{
  "model": "image classifier",
  "dataset": "drawn branching plants",
  "image_size": 32,
  "crop_scale_min": 1,
  "horizontal_flip": false,
  "targets": ["habit"],
  "norm_position": "pre",
  "activation": "gelu_tanh",
  "qk_norm": false,
  "init": "trunc_normal_002",
  "muon_scale": "match_rms_adamw",
  "adamw_weight_decay_other_params": 0
}
Rows from block 6, named by matrix and row number. Rows with one number belong to one attention dimension. Each number is 50 + 10 x the weight over its row's rms, rounded and kept within 0 to 99. All counts start at 0. After the name is the row's rms in percent of the matrix's.
# q: attention query (model.blocks.6.attn.q.weight, 144x160), inputs 80-159
# k: attention key (model.blocks.6.attn.k.weight, 144x160), inputs 80-159
q.14 116:66 58 39 65 70 46 53 62 59 50 54 31 48 49 44 50 46 83 50 65 58 56 40 59 49 41 61 55 39 51 53 39 59 48 61 51 52 46 72 54 46 45 47 75 43 46 39 51 40 36 53 53 37 42 41 38 38 59 50 58 43 65 62 72 44 65 40 50 62 64 35 61 59 50 46 56 58 32 63 52
q.15 110:62 31 56 29 62 43 49 43 51 59 45 46 38 40 70 57 47 61 42 46 55 48 42 48 53 62 38 50 43 51 70 47 58 55 52 43 71 45 67 55 45 27 56 40 53 58 53 50 61 61 36 45 54 45 51 57 44 39 27 46 36 55 55 41 54 44 52 67 49 44 63 42 67 57 41 63 55 56 56 21
q.16 103:55 59 48 32 64 60 30 45 41 58 45 38 50 64 43 46 59 56 46 69 36 62 49 50 51 39 42 37 67 72 48 55 40 65 80 44 47 57 41 51 40 51 48 63 54 63 61 51 56 31 50 53 43 61 48 57 42 50 58 54 50 53 49 59 38 64 56 58 63 53 73 45 56 34 44 39 64 64 46 35
q.17 117:48 52 56 54 64 42 40 38 54 51 42 56 53 29 54 51 50 55 41 56 50 38 64 55 72 55 47 42 74 50 47 41 47 50 54 55 42 52 61 50 49 41 36 42 52 50 52 55 45 62 38 37 56 57 49 55 48 51 49 44 46 41 52 52 45 71 52 51 60 53 49 57 45 54 36 52 57 53 42 24
q.18 106:58 59 56 50 51 54 55 37 67 48 64 39 68 46 41 60 48 55 71 40 71 43 46 57 35 40 50 46 54 62 51 57 51 40 48 52 58 42 68 57 35 51 58 53 57 56 38 51 39 38 66 58 55 52 48 54 45 61 52 39 54 46 54 57 53 42 59 49 44 42 46 51 48 51 32 42 49 31 68 78
q.19 137:51 61 51 47 45 61 50 54 71 47 62 52 58 63 51 62 54 53 70 34 60 41 48 35 43 49 50 62 74 59 41 53 37 57 41 46 45 25 53 37 53 62 35 49 57 43 38 47 48 25 58 44 50 48 52 53 51 56 44 65 43 78 55 34 45 52 57 35 37 68 48 65 60 41 45 49 42 46 62 69
q.20 123:53 40 47 54 53 53 46 47 49 52 58 65 42 49 66 36 42 58 36 58 35 42 56 59 45 58 44 56 53 75 48 39 57 46 53 51 35 58 46 61 51 25 62 40 43 50 54 50 51 57 45 48 45 62 52 54 48 51 46 46 57 40 61 37 58 59 33 52 56 55 47 57 42 54 49 31 42 62 31 30
q.21 098:48 49 35 49 58 40 46 42 77 66 57 49 30 55 45 42 50 63 31 61 53 54 60 49 58 40 52 34 32 46 50 47 55 58 44 49 47 60 46 41 50 43 36 50 47 50 54 31 38 46 57 56 46 36 68 46 62 63 49 54 61 57 44 58 58 43 51 52 53 38 42 41 60 54 60 50 53 42 45 44
q.22 127:49 46 47 71 68 41 48 45 60 52 63 38 70 48 47 65 51 56 36 45 64 46 41 50 54 51 49 54 69 60 59 45 44 43 47 44 54 46 65 34 45 45 48 64 58 50 29 40 32 48 51 51 40 51 39 35 50 53 52 51 42 61 45 40 48 55 38 60 27 47 39 54 50 55 58 54 60 32 51 64
q.23 092:50 52 31 38 43 64 66 53 67 53 57 68 40 37 58 38 56 34 37 37 63 45 52 40 48 64 53 55 49 48 58 46 61 57 32 42 57 46 41 46 57 56 64 25 46 59 50 59 57 45 50 52 67 61 52 47 40 39 30 50 54 55 60 61 59 44 55 47 53 45 51 43 61 54 55 39 41 54 51 62
q.24 107:39 60 57 62 52 53 53 39 40 49 52 66 53 48 58 51 51 63 63 46 51 26 61 55 48 55 49 44 50 62 63 46 56 49 44 49 44 58 39 40 32 22 38 48 54 53 51 53 39 49 52 44 49 58 53 41 35 50 48 55 66 36 45 36 35 62 39 62 55 46 48 43 57 44 48 60 38 38 60 51
q.25 113:44 56 51 40 60 75 50 49 52 44 44 46 61 47 52 40 61 43 62 59 51 50 60 39 61 37 50 44 66 56 52 50 41 45 74 52 62 43 53 49 50 70 34 63 46 45 47 49 50 37 64 62 49 44 51 44 50 52 63 44 48 61 37 64 47 45 31 61 47 56 59 58 54 37 35 48 68 62 69 52
q.26 099:43 68 60 60 50 53 41 48 41 56 59 50 51 39 52 45 51 37 60 55 40 49 46 47 54 52 30 57 55 49 55 58 49 59 63 35 59 31 72 74 56 55 49 44 61 51 58 64 57 61 41 49 58 57 59 57 70 38 55 43 41 34 52 27 52 44 50 50 42 46 54 51 48 36 45 56 30 33 42 38
q.27 107:55 54 53 54 63 32 31 45 33 51 51 53 44 56 58 59 43 50 45 34 44 49 61 62 52 39 39 54 39 45 57 56 60 47 22 37 57 44 44 52 43 48 45 64 50 46 44 57 58 50 45 62 68 60 45 62 56 35 51 53 37 32 52 38 44 39 45 38 53 40 45 47 49 56 50 49 50 49 53 59
q.28 102:40 41 43 44 54 35 48 37 32 54 44 49 43 50 72 49 48 50 52 44 36 63 41 54 60 50 47 48 30 37 44 50 51 26 48 54 59 52 49 55 34 51 48 54 40 43 45 53 57 41 39 63 58 44 48 60 46 38 53 53 38 42 45 40 49 29 42 54 40 48 52 58 44 46 69 44 47 71 58 65
q.29 087:49 73 41 51 52 62 47 59 50 50 57 33 36 46 30 46 63 43 59 60 47 38 47 58 70 39 60 36 58 65 58 57 36 60 63 60 47 52 53 38 52 58 46 61 58 54 54 54 48 47 50 39 32 63 50 43 64 59 54 59 43 69 37 51 44 51 70 49 53 59 61 54 64 43 55 69 66 36 45 46
q.30 109:44 35 47 45 60 40 52 51 66 40 53 35 51 57 35 62 48 65 49 40 37 50 40 58 63 48 61 57 33 55 55 70 45 36 31 51 47 59 71 46 43 35 32 71 55 47 59 61 53 46 50 58 58 53 55 62 36 53 43 45 67 45 59 45 45 44 51 49 35 49 36 54 55 56 54 51 63 60 52 46
q.31 107:48 38 35 65 46 38 43 47 37 43 41 45 21 58 46 42 36 57 46 59 45 66 53 57 50 51 44 42 33 70 54 44 44 53 49 56 40 59 42 41 21 34 44 61 43 41 50 45 39 53 55 51 41 47 52 54 53 50 45 59 55 40 62 51 49 38 48 52 65 31 42 33 50 44 55 68 42 49 56 71
q.32 106:69 41 62 27 60 41 51 38 71 45 31 34 54 49 47 55 53 65 46 41 65 49 53 61 45 37 44 39 45 41 78 65 60 51 49 62 53 52 33 44 52 37 55 36 55 66 66 41 74 56 46 49 69 39 49 47 38 50 41 40 48 54 43 41 70 39 66 41 47 53 39 45 51 57 43 47 63 48 42 52
q.33 096:59 62 43 33 38 61 57 40 60 71 65 62 37 50 42 53 42 66 54 47 62 34 39 48 47 47 60 47 44 45 37 71 44 43 46 42 65 49 42 58 63 44 52 43 50 83 65 41 65 37 46 58 73 52 73 54 56 59 55 48 40 39 62 54 49 38 61 48 45 42 49 62 49 57 56 37 47 40 37 47
q.34 120:58 49 42 48 64 55 45 55 52 53 61 54 56 63 47 46 51 52 47 57 59 29 44 47 54 37 55 51 51 53 53 38 61 47 66 44 53 62 59 47 55 48 48 58 59 53 60 44 45 61 43 46 51 60 35 40 37 54 33 47 37 51 34 49 36 47 40 52 43 59 41 53 52 42 42 51 53 43 66 22
q.35 089:42 36 46 48 47 61 75 37 52 34 45 47 66 30 33 63 46 40 45 54 67 61 65 56 57 36 58 62 63 39 48 40 54 41 54 36 51 49 50 62 52 53 46 68 37 40 45 32 54 53 40 54 41 46 38 41 50 52 64 46 33 61 56 45 54 70 59 54 48 47 41 46 42 44 50 44 49 54 52 59
q.36 096:42 47 49 41 52 57 43 43 50 51 34 67 30 51 49 46 59 35 68 35 46 50 53 49 52 42 44 22 33 52 54 61 55 58 38 35 44 50 45 32 64 37 56 51 60 52 59 67 53 67 52 37 59 49 57 50 55 46 41 57 54 72 50 53 50 44 59 37 29 41 47 51 37 43 54 49 58 66 46 50
q.37 095:40 59 47 57 31 40 63 47 50 44 51 61 65 65 51 51 38 49 47 38 46 55 43 57 47 50 65 49 58 53 51 62 46 50 53 45 58 56 45 45 36 35 54 42 41 53 61 51 64 50 41 44 51 46 61 25 59 51 47 39 34 43 45 34 40 36 24 46 23 49 46 58 40 55 54 58 61 56 50 60
q.38 105:61 67 62 62 30 64 64 42 64 54 52 62 61 41 60 64 43 46 69 59 61 72 50 40 44 63 62 48 54 42 60 48 60 60 33 38 41 52 56 58 64 57 52 45 23 46 59 32 43 53 54 53 49 45 60 48 56 62 63 49 36 69 41 36 35 48 46 40 36 59 52 55 49 51 51 40 51 60 51 44
q.39 101:53 40 47 54 43 56 55 55 53 34 37 54 70 38 80 55 55 26 61 62 49 66 48 34 59 49 52 48 48 44 64 45 42 43 37 41 33 44 48 68 50 74 50 51 50 60 46 38 38 48 50 64 47 61 56 60 52 48 54 43 43 45 49 32 49 56 38 36 44 47 61 56 58 57 33 44 61 56 34 42
q.40 118:49 52 44 70 63 49 49 52 33 42 61 51 53 55 42 36 44 53 36 50 35 60 66 54 65 38 39 63 46 51 33 43 35 58 61 53 42 52 40 42 51 62 41 65 55 41 49 45 46 45 54 56 56 41 50 61 54 59 49 48 54 28 61 59 37 45 54 59 55 53 30 49 49 48 57 42 59 26 51 44
q.41 095:41 57 45 54 48 36 57 36 58 40 65 48 48 36 50 63 50 43 53 67 48 72 54 55 41 47 56 56 45 39 30 47 58 51 32 51 49 33 35 63 59 57 74 42 65 55 37 53 41 42 64 58 52 39 48 52 74 59 41 46 42 54 52 58 50 71 35 44 50 34 65 63 42 58 56 34 48 46 43 76
q.42 123:49 55 45 59 53 49 47 53 48 52 58 58 50 53 40 51 51 61 27 61 23 29 70 65 54 60 47 46 47 61 48 47 48 36 51 53 52 55 54 61 53 33 43 49 48 51 41 49 54 58 43 32 49 55 38 40 48 58 56 49 61 46 48 53 62 55 42 70 42 51 56 44 39 53 49 56 50 59 39 37
q.43 104:54 53 47 59 47 50 48 52 51 62 47 53 54 56 65 38 56 52 57 51 46 44 48 60 48 47 62 50 45 46 45 61 57 51 46 51 36 47 51 64 47 27 54 50 58 73 57 50 47 66 45 56 61 71 49 35 47 56 43 24 49 26 60 51 61 64 37 43 46 52 44 60 56 55 45 40 48 58 41 19
q.44 118:49 49 51 42 55 46 60 39 57 43 47 35 56 34 47 64 59 58 58 37 58 66 59 59 44 46 47 43 37 32 55 67 55 50 46 54 57 49 56 51 56 72 49 37 51 49 44 36 53 41 57 48 48 61 62 52 57 47 36 65 40 58 56 53 42 26 60 51 30 50 46 46 45 54 53 46 60 48 66 78
q.45 098:46 54 44 39 31 47 47 46 42 71 36 57 41 54 52 42 33 28 53 52 47 43 47 42 33 57 41 45 35 45 53 51 64 58 51 51 54 62 39 48 55 36 28 44 40 48 48 38 60 67 54 43 58 48 48 47 34 44 59 36 66 36 45 49 54 46 51 54 67 61 51 25 52 53 49 45 65 51 59 29
q.46 102:46 55 42 63 53 48 67 47 59 56 42 50 69 50 60 75 39 47 45 51 55 36 56 62 52 62 66 50 45 43 63 46 62 47 34 49 51 63 37 55 54 46 37 59 53 59 55 46 50 51 45 60 52 53 59 46 41 36 63 43 44 48 52 33 41 61 30 62 43 53 57 55 58 47 55 48 64 45 36 53
q.47 114:44 57 44 57 36 42 41 51 54 68 49 67 61 50 52 66 52 23 43 48 61 63 44 35 65 56 59 59 44 32 37 49 47 56 41 39 41 48 40 44 54 50 42 48 26 60 47 36 52 66 47 46 61 52 55 36 54 49 50 42 36 41 46 38 52 60 57 31 44 49 47 43 52 58 49 34 60 54 37 45
q.48 092:34 49 53 38 49 54 41 45 62 39 50 60 34 47 50 25 37 47 21 40 32 50 43 68 46 51 50 46 42 51 58 45 65 56 74 45 53 62 49 44 61 35 43 30 56 36 59 35 50 29 52 31 52 39 42 59 43 50 54 50 45 57 50 54 49 45 49 44 41 52 26 49 49 47 43 58 41 69 49 48
q.49 109:57 65 53 73 43 46 49 42 57 55 54 57 51 51 39 64 58 67 41 59 56 58 48 43 64 46 48 42 45 66 30 40 38 54 65 69 55 46 65 37 49 30 50 67 47 57 49 52 38 34 56 60 48 55 48 43 49 39 62 55 71 65 46 59 41 67 48 61 65 55 61 55 50 57 56 54 49 45 68 52
q.50 109:40 68 44 46 51 41 59 37 53 50 68 50 50 55 37 54 52 51 53 47 39 59 57 55 63 57 57 36 34 57 54 47 48 49 62 41 61 48 57 37 39 44 67 47 53 62 44 44 52 49 49 67 46 52 52 20 42 48 63 56 29 42 53 45 47 78 58 45 52 58 41 38 55 67 60 53 46 46 50 68
q.51 095:55 79 66 43 47 64 50 28 62 31 41 65 53 33 57 34 36 40 57 41 59 49 57 55 53 55 45 57 57 56 33 56 48 35 57 47 52 52 72 54 43 33 41 55 35 60 36 42 32 34 47 41 60 45 41 52 50 44 55 58 52 59 73 48 55 54 68 51 47 35 51 47 60 33 51 63 49 48 55 55
q.52 094:55 32 52 58 49 54 38 59 55 44 49 38 69 45 52 59 49 41 53 47 55 46 48 29 51 52 47 49 64 48 27 34 52 44 29 52 47 60 39 51 38 39 54 66 54 61 55 63 58 53 49 53 53 50 53 45 60 53 55 52 27 67 50 49 69 65 44 47 74 57 76 37 54 59 59 51 51 50 46 61
q.53 107:51 49 33 51 47 52 29 65 52 36 41 64 34 56 37 35 46 43 44 51 31 43 64 53 44 47 44 59 38 45 44 58 53 63 46 56 46 73 23 55 53 24 33 42 55 38 61 54 56 57 54 45 52 57 48 61 46 66 52 56 59 47 41 55 44 45 48 52 64 46 48 45 48 41 56 52 51 49 42 36
q.54 097:59 60 45 42 49 62 47 54 38 62 43 59 54 48 41 36 55 45 48 67 73 53 57 71 57 50 41 58 60 58 49 48 42 69 51 47 47 56 40 61 73 44 52 59 48 70 41 45 43 38 69 56 29 53 62 22 44 53 52 67 70 31 53 41 35 59 56 51 62 53 65 47 48 51 48 44 57 59 57 40
q.55 092:62 46 54 60 47 48 65 72 55 54 55 47 63 39 39 50 37 49 33 37 30 61 52 50 42 52 31 49 47 48 56 40 65 73 45 47 57 50 42 33 78 41 50 38 67 44 64 55 66 58 47 58 43 62 41 33 53 49 42 44 51 44 60 51 35 72 49 44 55 52 38 50 44 57 61 42 49 57 41 29
k.14 111:43 35 58 66 64 52 45 31 61 61 57 52 45 57 39 49 49 46 32 61 56 45 54 38 52 54 51 57 37 45 41 53 42 47 45 51 45 48 43 48 42 32 47 66 47 48 51 44 46 43 46 53 45 43 51 46 54 44 51 44 45 67 47 51 49 42 59 39 49 60 46 56 51 42 38 85 42 69 41 53
k.15 106:44 43 51 43 50 61 43 30 31 50 55 42 76 57 58 52 47 58 45 33 59 70 63 51 54 53 34 49 55 49 54 62 51 43 48 64 66 38 48 55 51 54 64 45 64 59 61 51 60 50 56 48 38 58 53 51 54 47 37 56 60 51 40 52 35 36 57 44 59 59 53 66 48 71 60 41 50 62 65 64
k.16 102:60 48 50 46 78 48 59 37 44 52 55 44 45 42 35 63 49 49 56 55 45 52 47 43 60 45 39 60 60 62 47 52 47 50 45 59 38 53 63 30 58 57 49 62 46 38 45 45 49 54 43 62 56 53 65 39 44 46 54 67 62 55 61 49 60 44 55 49 58 48 59 61 37 48 42 44 60 52 44 50
k.17 125:54 40 56 66 55 37 28 47 57 66 55 56 64 60 57 44 56 43 33 58 43 55 64 30 52 56 46 60 55 51 43 45 47 49 63 44 37 42 55 53 42 39 60 40 61 60 56 46 55 52 35 56 53 52 54 25 53 30 53 36 44 58 54 50 55 56 57 61 58 46 60 47 46 52 46 52 57 35 50 46
k.18 111:60 50 44 32 43 47 50 37 44 62 57 51 52 49 37 45 45 56 69 47 55 55 52 36 41 56 39 54 38 51 63 60 35 38 53 36 60 60 50 58 41 44 55 52 39 41 60 42 50 55 47 44 57 46 53 56 57 49 42 57 21 66 52 42 61 51 60 17 36 57 57 64 59 46 57 63 31 47 57 53
k.19 138:59 51 66 44 45 47 50 52 61 47 56 43 63 55 44 57 52 50 51 50 59 50 46 54 48 65 48 39 52 44 53 48 44 71 58 49 46 52 49 39 50 32 43 49 39 43 53 47 57 37 61 59 43 50 54 40 56 41 42 56 34 72 52 49 62 48 61 28 40 45 60 42 55 32 42 59 52 55 53 69
k.20 127:28 45 58 57 49 46 46 55 27 57 58 51 58 50 59 40 50 35 35 54 40 52 62 58 66 59 37 48 51 52 51 43 43 44 48 64 33 52 57 59 50 62 45 42 54 52 62 65 67 59 44 60 55 51 58 44 58 55 45 53 60 35 37 48 55 50 34 84 56 54 55 50 54 57 49 58 44 69 40 46
k.21 092:43 55 36 41 58 53 49 51 33 52 61 68 23 43 48 47 34 43 52 37 48 55 53 47 52 58 33 64 27 56 39 43 48 56 54 39 46 51 45 61 68 48 30 43 30 37 28 60 48 40 55 53 49 63 45 57 52 61 56 59 55 54 41 53 51 48 59 71 51 39 48 52 42 52 45 56 58 67 52 54
k.22 125:55 57 51 62 53 59 39 56 65 52 58 50 69 57 52 49 43 48 39 74 40 45 61 71 37 39 39 33 51 51 47 51 52 44 72 40 41 40 36 41 31 25 56 33 42 49 52 55 52 49 51 55 32 41 55 37 55 60 53 36 36 54 44 51 60 57 47 38 50 61 51 43 43 39 48 55 52 49 32 59
k.23 090:43 55 48 58 40 43 60 49 45 32 38 56 66 40 52 64 49 54 58 28 48 55 57 53 63 61 51 43 47 51 54 64 52 47 52 51 63 35 46 50 65 74 50 32 50 39 52 49 46 48 57 49 53 54 52 43 61 35 45 75 43 29 29 40 46 46 49 54 47 66 58 56 52 45 64 45 60 50 55 56
k.24 104:59 37 60 43 54 54 33 62 54 57 58 41 53 52 56 42 52 42 23 62 34 60 66 47 43 53 49 44 47 37 34 52 47 60 66 32 50 49 30 48 43 28 51 44 42 55 46 67 64 59 57 63 56 50 53 70 63 47 52 46 58 34 59 57 34 44 43 34 39 35 41 48 48 60 49 50 51 47 34 38
k.25 126:55 55 54 31 42 49 65 33 78 39 57 48 42 42 40 58 50 58 72 51 61 49 44 50 44 52 57 58 39 51 59 52 48 52 65 54 40 38 45 42 40 41 40 63 45 39 48 44 32 58 52 55 48 59 48 45 53 64 48 46 55 81 63 47 47 46 65 29 53 46 66 61 43 45 32 67 62 59 60 54
k.26 103:65 33 45 56 42 51 45 61 46 57 54 52 69 44 48 63 49 41 42 49 52 58 61 46 55 65 59 55 59 62 42 56 61 53 37 37 23 56 51 51 57 42 48 44 57 54 62 49 61 67 52 47 37 66 46 55 53 38 55 52 67 35 56 49 40 57 47 46 60 43 36 65 51 41 59 31 63 40 57 61
k.27 101:51 42 50 53 57 44 47 62 57 55 44 52 55 51 48 57 53 57 52 47 35 54 41 59 36 53 67 40 63 48 55 58 69 60 64 51 51 52 47 58 52 49 57 42 52 47 48 46 57 53 43 56 42 60 55 64 52 40 40 37 46 32 57 44 49 50 61 39 54 54 42 37 58 50 59 37 61 48 31 47
k.28 108:53 44 54 31 47 59 53 55 64 45 53 32 41 44 60 48 64 60 45 55 44 45 53 46 44 57 66 45 59 38 71 47 52 45 70 54 56 61 48 62 57 46 55 43 46 49 54 39 46 57 55 41 54 49 43 50 38 41 37 42 64 33 43 66 56 51 48 53 63 62 55 56 31 57 28 46 55 36 39 52
k.29 096:64 41 51 51 48 44 45 43 67 30 45 35 38 46 60 49 54 55 49 52 45 43 50 55 44 39 69 51 39 54 41 43 39 49 50 65 48 35 49 42 69 47 38 73 32 49 41 46 37 28 61 49 55 64 42 42 50 56 65 58 48 76 61 53 47 48 55 56 48 44 48 45 50 53 44 66 50 45 66 42
k.30 106:29 36 48 59 45 41 48 40 43 52 61 57 49 54 53 46 57 61 43 52 45 53 53 66 56 48 58 49 36 51 53 60 49 32 60 51 54 63 32 67 34 39 57 77 57 64 66 60 42 44 61 52 49 54 52 59 51 42 62 60 53 52 39 61 42 39 41 62 54 48 64 33 42 52 33 53 41 56 50 46
k.31 102:50 45 43 37 63 61 50 59 62 42 43 54 37 48 47 31 54 56 52 42 54 67 60 47 53 56 50 52 35 57 43 58 56 46 57 33 57 64 55 62 33 50 57 49 44 41 49 52 57 59 31 48 58 59 45 64 59 43 47 60 54 48 58 65 61 39 52 51 49 38 35 46 49 61 53 46 37 59 48 45
k.32 103:55 61 28 41 63 47 55 57 22 61 49 46 43 49 40 42 40 52 73 38 46 73 53 52 44 42 40 54 50 43 42 42 60 39 50 42 50 53 45 55 73 32 56 48 52 42 53 37 60 39 60 56 53 46 52 57 59 51 37 58 53 62 41 60 43 40 39 45 31 47 53 59 55 51 55 60 45 56 63 70
k.33 102:44 42 33 44 58 50 41 63 17 67 50 52 55 53 43 54 46 45 63 43 41 62 58 35 49 58 60 50 54 52 44 50 48 44 52 47 55 62 58 55 84 46 43 55 42 35 48 63 40 59 51 46 61 70 38 39 53 62 44 51 44 50 48 64 50 57 59 47 38 44 57 55 53 52 57 54 45 48 55 57
k.34 108:57 37 55 61 70 58 42 25 49 46 67 49 73 54 57 49 52 51 31 57 26 49 65 46 29 70 46 42 55 44 48 52 37 39 42 58 36 45 54 60 53 40 40 51 56 57 52 51 49 48 62 50 41 44 50 27 55 58 44 46 42 41 58 35 39 56 31 37 37 47 58 68 54 47 46 74 50 57 54 55
k.35 086:34 78 54 44 50 60 59 45 64 61 49 69 56 53 45 39 61 41 62 55 60 42 36 36 46 53 40 56 47 46 47 69 47 37 50 54 52 62 59 53 41 52 66 47 69 33 62 39 31 56 41 48 45 41 51 42 49 66 52 40 40 72 45 49 72 58 49 53 48 61 53 49 44 37 53 59 56 46 59 49
k.36 093:67 44 41 43 43 46 43 76 55 57 42 54 51 40 49 51 52 55 57 26 38 46 52 44 58 48 68 44 46 60 45 49 45 51 63 58 65 56 54 60 62 71 49 35 42 51 49 62 40 54 48 45 48 57 53 54 39 42 62 51 48 57 49 52 45 29 64 34 49 43 46 55 65 61 49 33 41 43 43 48
k.37 105:44 51 55 44 53 35 39 56 69 52 42 54 68 54 55 43 62 45 61 48 49 56 58 61 59 58 73 43 47 56 55 54 62 33 54 30 63 61 46 63 44 50 59 37 52 67 59 44 50 65 40 35 60 56 34 50 52 65 37 43 43 53 40 62 53 38 52 35 38 48 36 61 38 64 46 41 33 47 38 53
k.38 104:48 55 54 49 43 50 36 55 50 60 54 67 63 48 53 48 47 21 40 34 36 40 40 54 41 37 39 53 60 32 54 51 49 69 34 43 49 60 55 36 64 42 60 34 66 58 36 63 50 38 35 49 43 55 53 56 45 59 52 41 50 62 53 65 59 46 52 59 31 49 43 59 51 48 42 50 56 49 45 61
k.39 105:48 69 53 61 28 46 35 57 42 69 63 69 50 54 55 53 58 47 67 44 49 32 43 39 57 47 61 56 66 57 54 66 50 59 42 43 38 61 70 42 49 57 47 43 53 61 73 53 50 55 32 50 41 62 50 51 40 50 57 41 49 68 48 53 45 61 54 66 51 47 60 41 46 58 41 55 53 52 60 45
k.40 114:56 45 54 56 60 52 53 38 50 48 53 50 37 51 45 52 38 62 56 64 52 50 39 52 45 77 41 36 57 56 33 41 62 60 69 46 42 54 51 47 31 25 50 50 44 45 46 48 47 71 40 66 36 58 41 54 53 46 55 44 50 38 79 47 68 63 62 45 42 36 46 40 47 48 53 54 50 58 48 42
k.41 094:47 49 51 42 55 44 53 58 46 62 55 55 36 53 47 28 58 45 59 40 41 29 38 43 54 50 53 58 41 38 51 51 55 61 44 59 57 60 51 55 47 54 43 50 33 50 69 61 30 52 48 63 60 50 39 53 43 43 49 50 26 50 61 54 38 62 61 53 63 67 48 64 66 39 40 54 47 65 64 42
k.42 123:44 49 49 51 68 35 45 47 62 65 57 48 53 51 54 52 47 44 41 53 54 57 47 60 64 44 44 54 46 48 53 30 46 37 52 57 23 41 40 71 50 48 39 45 55 53 46 52 44 54 38 42 50 60 51 38 49 58 59 43 60 35 42 47 53 48 42 58 57 51 65 59 47 42 60 43 52 57 38 44
k.43 107:41 43 58 68 45 48 33 47 31 51 61 75 55 60 59 39 61 42 29 44 51 38 43 61 43 61 58 69 53 49 55 57 55 47 51 46 41 56 43 57 60 53 38 52 53 57 60 43 42 48 51 57 49 70 52 61 63 48 55 60 62 35 35 45 34 45 44 60 51 45 30 50 47 48 55 54 42 50 46 54
k.44 123:58 63 41 40 46 64 55 53 46 48 48 41 48 46 38 56 48 40 65 26 49 64 42 56 59 38 53 41 61 38 42 58 56 41 55 36 58 42 45 43 61 34 54 34 43 42 47 36 43 36 55 31 40 42 41 73 41 51 46 60 47 50 49 57 53 39 61 43 46 53 35 58 35 41 50 43 43 54 46 74
k.45 100:54 45 46 38 55 42 41 51 36 36 50 67 61 46 49 48 65 49 51 34 54 53 44 57 46 52 44 67 60 45 52 51 58 45 44 33 55 52 43 41 56 71 57 39 64 49 31 50 45 56 55 46 53 53 45 59 59 52 49 51 56 46 39 42 45 38 49 43 44 52 42 53 57 63 56 39 53 49 49 51
k.46 107:48 48 41 59 55 48 34 57 54 80 56 69 63 58 50 44 56 45 48 50 33 54 50 48 39 54 55 52 52 59 53 37 53 47 34 40 46 54 32 50 69 54 49 46 71 47 66 63 31 42 39 44 40 67 54 36 55 51 51 36 63 45 38 60 39 59 42 52 43 62 58 48 62 56 50 49 54 51 29 30
k.47 111:43 68 69 58 49 40 32 60 53 51 37 70 56 46 52 41 44 43 48 53 41 36 41 58 56 47 55 62 78 48 51 44 68 49 31 40 42 62 48 40 73 68 49 43 47 49 42 38 49 38 53 33 57 48 55 43 41 59 62 46 33 41 51 51 59 59 63 72 48 48 45 33 45 38 48 26 69 42 47 53
k.48 088:56 55 44 39 67 50 39 53 29 41 35 33 45 50 61 53 46 49 19 37 53 30 59 42 51 75 51 63 55 28 56 46 52 58 48 70 40 49 42 62 42 39 54 41 46 37 48 51 60 48 55 58 59 51 47 33 55 55 51 34 63 49 48 49 56 57 37 63 38 47 50 53 46 40 42 62 55 36 52 57
k.49 106:62 34 65 56 40 49 58 42 71 55 57 49 53 54 57 53 47 56 45 45 49 55 41 43 43 40 44 49 45 61 45 33 46 60 44 49 46 34 57 42 51 50 39 68 37 58 41 53 48 28 47 59 62 53 58 47 44 49 59 50 42 80 42 49 45 43 65 54 59 60 65 42 61 34 46 50 43 39 57 43
k.50 110:53 68 48 55 50 56 34 32 54 66 59 43 53 38 47 45 51 58 21 57 60 61 55 53 68 40 59 31 53 58 53 40 34 70 47 46 62 38 76 48 70 24 53 45 63 41 45 74 53 46 51 53 50 46 44 42 52 53 54 38 50 37 57 60 40 53 45 50 45 47 60 54 63 43 33 57 50 41 52 46
k.51 090:68 52 56 58 23 55 50 57 41 37 46 47 46 58 45 44 53 50 42 27 68 41 49 54 68 57 67 38 28 51 54 63 53 46 60 71 51 50 34 50 33 37 57 43 46 44 40 35 55 48 41 62 50 51 62 55 59 51 59 43 42 61 35 39 44 67 71 49 36 46 49 53 49 53 42 44 55 33 34 69
k.52 096:60 41 51 52 41 50 48 45 52 51 44 39 61 46 44 49 54 47 63 73 49 49 44 66 76 45 54 29 58 56 39 40 51 59 42 48 57 54 49 46 62 33 49 66 36 58 44 49 47 57 49 68 46 52 47 53 55 54 68 51 52 57 54 67 54 52 42 56 41 35 71 55 62 56 40 58 46 47 44 24
k.53 099:47 25 48 47 66 32 47 54 18 52 33 34 46 60 70 53 56 56 39 48 41 48 53 45 46 67 40 51 63 44 61 51 46 58 44 53 47 68 35 51 43 44 43 50 50 58 41 55 64 55 45 50 53 47 44 35 55 58 43 54 53 39 38 52 51 49 50 73 40 41 60 35 49 54 49 59 64 61 52 57
k.54 093:42 16 70 52 64 43 54 39 48 56 52 57 50 53 60 48 47 45 68 61 55 58 45 52 49 53 57 57 45 66 49 41 46 61 39 50 64 45 55 46 47 60 57 53 59 60 47 52 50 54 58 53 48 57 47 22 48 34 33 58 27 56 41 62 42 60 49 51 43 53 52 50 49 50 46 43 45 28 57 53
k.55 090:46 41 35 43 64 30 52 53 33 45 43 68 48 40 69 46 49 50 52 58 29 48 62 62 33 57 40 56 47 50 30 46 47 55 49 47 48 44 57 66 46 60 50 54 51 62 50 53 49 51 50 52 61 51 45 21 44 49 39 35 57 37 32 71 52 24 42 42 39 52 57 55 42 58 51 41 65 53 65 57